A small self-supervised image encoder, trained from scratch.
Model: 3.16M parameters, arch resnet, norm batchnorm, depths [3, 6, 3].
Training: 9500 steps, batches of 256.
Rows from block 3 of a small self-supervised image encoder, named by matrix and row number. Rows with one number belong to one channel. Each number is 500 + 25 x the weight over its row's rms, rounded and kept within 0 to 999. All counts start at 0. Numbers have three digits each.
After each channel's rows are labels from the 100 images, of 14848, where the channel reaches its highest value: "top examples" is what is common among them. Only what is clearly more common there than usual is listed. The data: patchworks of several textures. In brackets: how many of the 100, against the usual share in percent.
# convs0: first 3x3 conv, stride 2 (model.blocks.3.convs.0.weight, 96x48x3x3, each kernel summed), inputs 0-47
# convs1: second 3x3 conv (model.blocks.3.convs.1.weight, 96x96x3x3, transposed, each kernel summed), outputs 0-95

convs0.27:475614521517499486485503546494505476492486498512508517504498485476505502474498515507491521480478459512517495515490523529484490548471505475499477
convs1.27:436491489508493499508514476484535553486508496493505477519498474488532508468494475515495471488491509500525522507486488490503472482518511492550502495473527506512461479480480502461550502504462502510510479441498490505548480493459508496481503472421475518502475449523447475515512451539496501513
top examples: spiral (27 vs 10.9)

convs0.14:491517487505476470500488507495480462514492488475531551510486504460465493471498421503508503493529564509499522515468497491479484546484507528507509
convs1.14:505498463495466470514521477505529469507487478471584494485515534520501503478490472504470510488497508565473476473525477515461488549451528507482514446499498516528472520512514460478523479494526526470473499508481483482483473542492512532447488486497495494509520523467485522521532485503485492480
top examples: white (85 vs 45.5)

convs0.57:548540481480467487512483495479457472479456519446524511514523527525497516561521467504524509483491505493445513494500515484519525508502488509482515
convs1.57:470503497565575436499482486501549508515502522514525501502503503509449524495500529493458513507510508559500512465498490486497493488500482491522460488476485512541494508493506497475523513519463461508469495471461492517521497516522505532512483472466515509480498460507517496461511426484517493491
top examples: spiral (32 vs 10.9)

convs0.52:445511489469535488503485484573500478492519477478504532519473517511519491506467524483521489456507484503511517501519518465485444499518509478492549
convs1.52:520525502509504509578512562501520495515417428472531508520508525524510475492492504503539479431503501515503522490496494457490501503490480497505505493503476507512507502490532512493486508495513510466529509495505505505515521525484505514495500493500479519522502509534506508511522541504517404490
top examples: black (88 vs 45)

convs0.10:539517506503513527499474511497428485499481477512524497530528456493474456479511507501520507505515497445502540547485530529501493455503521495517491
convs1.10:444468451482500503496499519521506474493495501523525478487478496498504499498499473495466487496494539483510497435533539527489477507506475515451576494512450465492472520479516494491482472492503449476474534505502512522541476475501488531549477476508520505473533476513455486518492498516518527481
top examples: white (74 vs 45.5); black (72 vs 45)

convs0.24:519477458508480506493522488566513491552505509506564490476516496492471505512486523501491505502529477500497502506490500528501418468537485509498487
convs1.24:478518511556510490543515507503495502440549478497532478499459539489501514511489548497482504492479487516524528453511497484483507584445494500497489485483513492494496540533482456532485491464504500449484503485479482492519511524504563483498479511485500514507473522495482508504517475502512524543
top examples: white (80 vs 45.5)

convs0.48:524510470486487539472509457534455482473450501520512475538489434483504490508498533485494476482517494516519453518501483505489532468502486507509531
convs1.48:530522550491507520478471484495529497510510535511519550532501554470490498470548503510522546519485512501493461486480516476499492534503503441540521484507501507502490471491504537486501467519526514502466460506549466531510469520523521506508540510479457536466526532523483492461528492490518499514
top examples: black (83 vs 45)

convs0.74:499498508500503531507512491510505531454482498505508507453445515500522514492512483524506494469501500465529472547449574518501482513449513499495500
convs1.74:492484457475486524500482498467483532480482509499513507478503514489433498494455448427478512511501466493509498501508494521503525465492492595479489462527530512517481500508500523505494495515469449509489475500503554510518507501431500543514498506503525498494473498497497500498497504460477512494
top examples: black (77 vs 45); looped (34 vs 11); honeycomb (28 vs 11)

convs0.17:496488520454477556469515491526517503466512529517490558508491478516495498474514503466521519518517484522507501514469513536475512461552501534525469
convs1.17:513495488486488507516487505511485481493511503522478509448502486520489496462478490519543488512518541534500563493484497495514471530497487509517503476498501508530491484495474598505530521507524527509549543500512503482510502530515501505458511552522527515507516504534499508549532550520501562511
top examples: black (100 vs 45)

convs0.30:486502498485531539504443491507427513471470509478506527526544494524492451521505483489498506521508498474516522517514453502494515459472482520499479
convs1.30:536485491491506480502491527496509513520492494489520511479543486509489535496523486493479509528490519507477471477480482465503508529522468486516473478510472562520517526481517518512490513482499435498491473483471505495530503482502494614515521482495528534496447496477512457472531517545504480486
top examples: white (71 vs 45.5); spiral (28 vs 10.9)

convs0.15:482510545534520483501530509447512491449523490475475488501511494522474518505566475472535514520515512521507478507531478516492519449508525516481520
convs1.15:519499519507506510450502542511479521479466465477532514527482544534484496518492489509496548515516492512552496491483528452491510491463521494504493523499454519509509499507505515494472484507535506595523490504493489500517527546487495506506482490536494487552496492544490516509520540497525443527
top examples: white (81 vs 45.5); black (76 vs 45)

convs0.60:524515482467505499500467504487498506529497492484512520491489500496476536481532521480390507514494485475510480481509516509484513550528507531531515
convs1.60:515488498533514508473502418497520463500546560484476485553487509499534471505490522510519472482497527543495436481526480477477521517490468502486538477480492487514525504520517509508493436481531505548536478520474488506503502487489502478499493475512470510532498500496529512502489521498512557512
top examples: black (89 vs 45)

convs0.54:495525566468511521505484523462504498515497507491503497504469503501461508498454464533492491444525514513466500462489517496448487542474503484527504
convs1.54:480510532490503522479503528493506467555497491451518504456537483567492516482515490495495464471498469499526506513519532519514493494487484468481484470511501505501497526480493454503499552505493480532522446508483498492512511501478405504467491463495542477496486518457506531505473507475520497521
top examples: white (83 vs 45.5); zigzag (27 vs 10.8)

convs0.44:517497519505464507480485539448525512482515540479447486526503500447505490470505535486513508505460511500503507530503461538483514515546487488520537
convs1.44:533502507508503522405508528482533492470497485534500526479500515525507514496499506470517476512472453506492509529503466497474524520488555538511502513519493472525473481490532535463513508489510511593460523504491488463559490500504505521502489536500508535520503517495496506501522483493505491523
top examples: black (84 vs 45)

convs0.73:475463504520536486503476491464525494483512504526541489505529479455488484532523524506499518495539475508519493523482543474523501469445482511451469
convs1.73:508494478483514498470489514487468547465511483479562490510513517496505475493560501506497483480523513454464453519475493512528498512485478524514518512503461507490523493488512504487499512467533527524557462492527511512522511558472469466484539521549485491550534518488466498502494525476489458489
top examples: spiral (37 vs 10.9)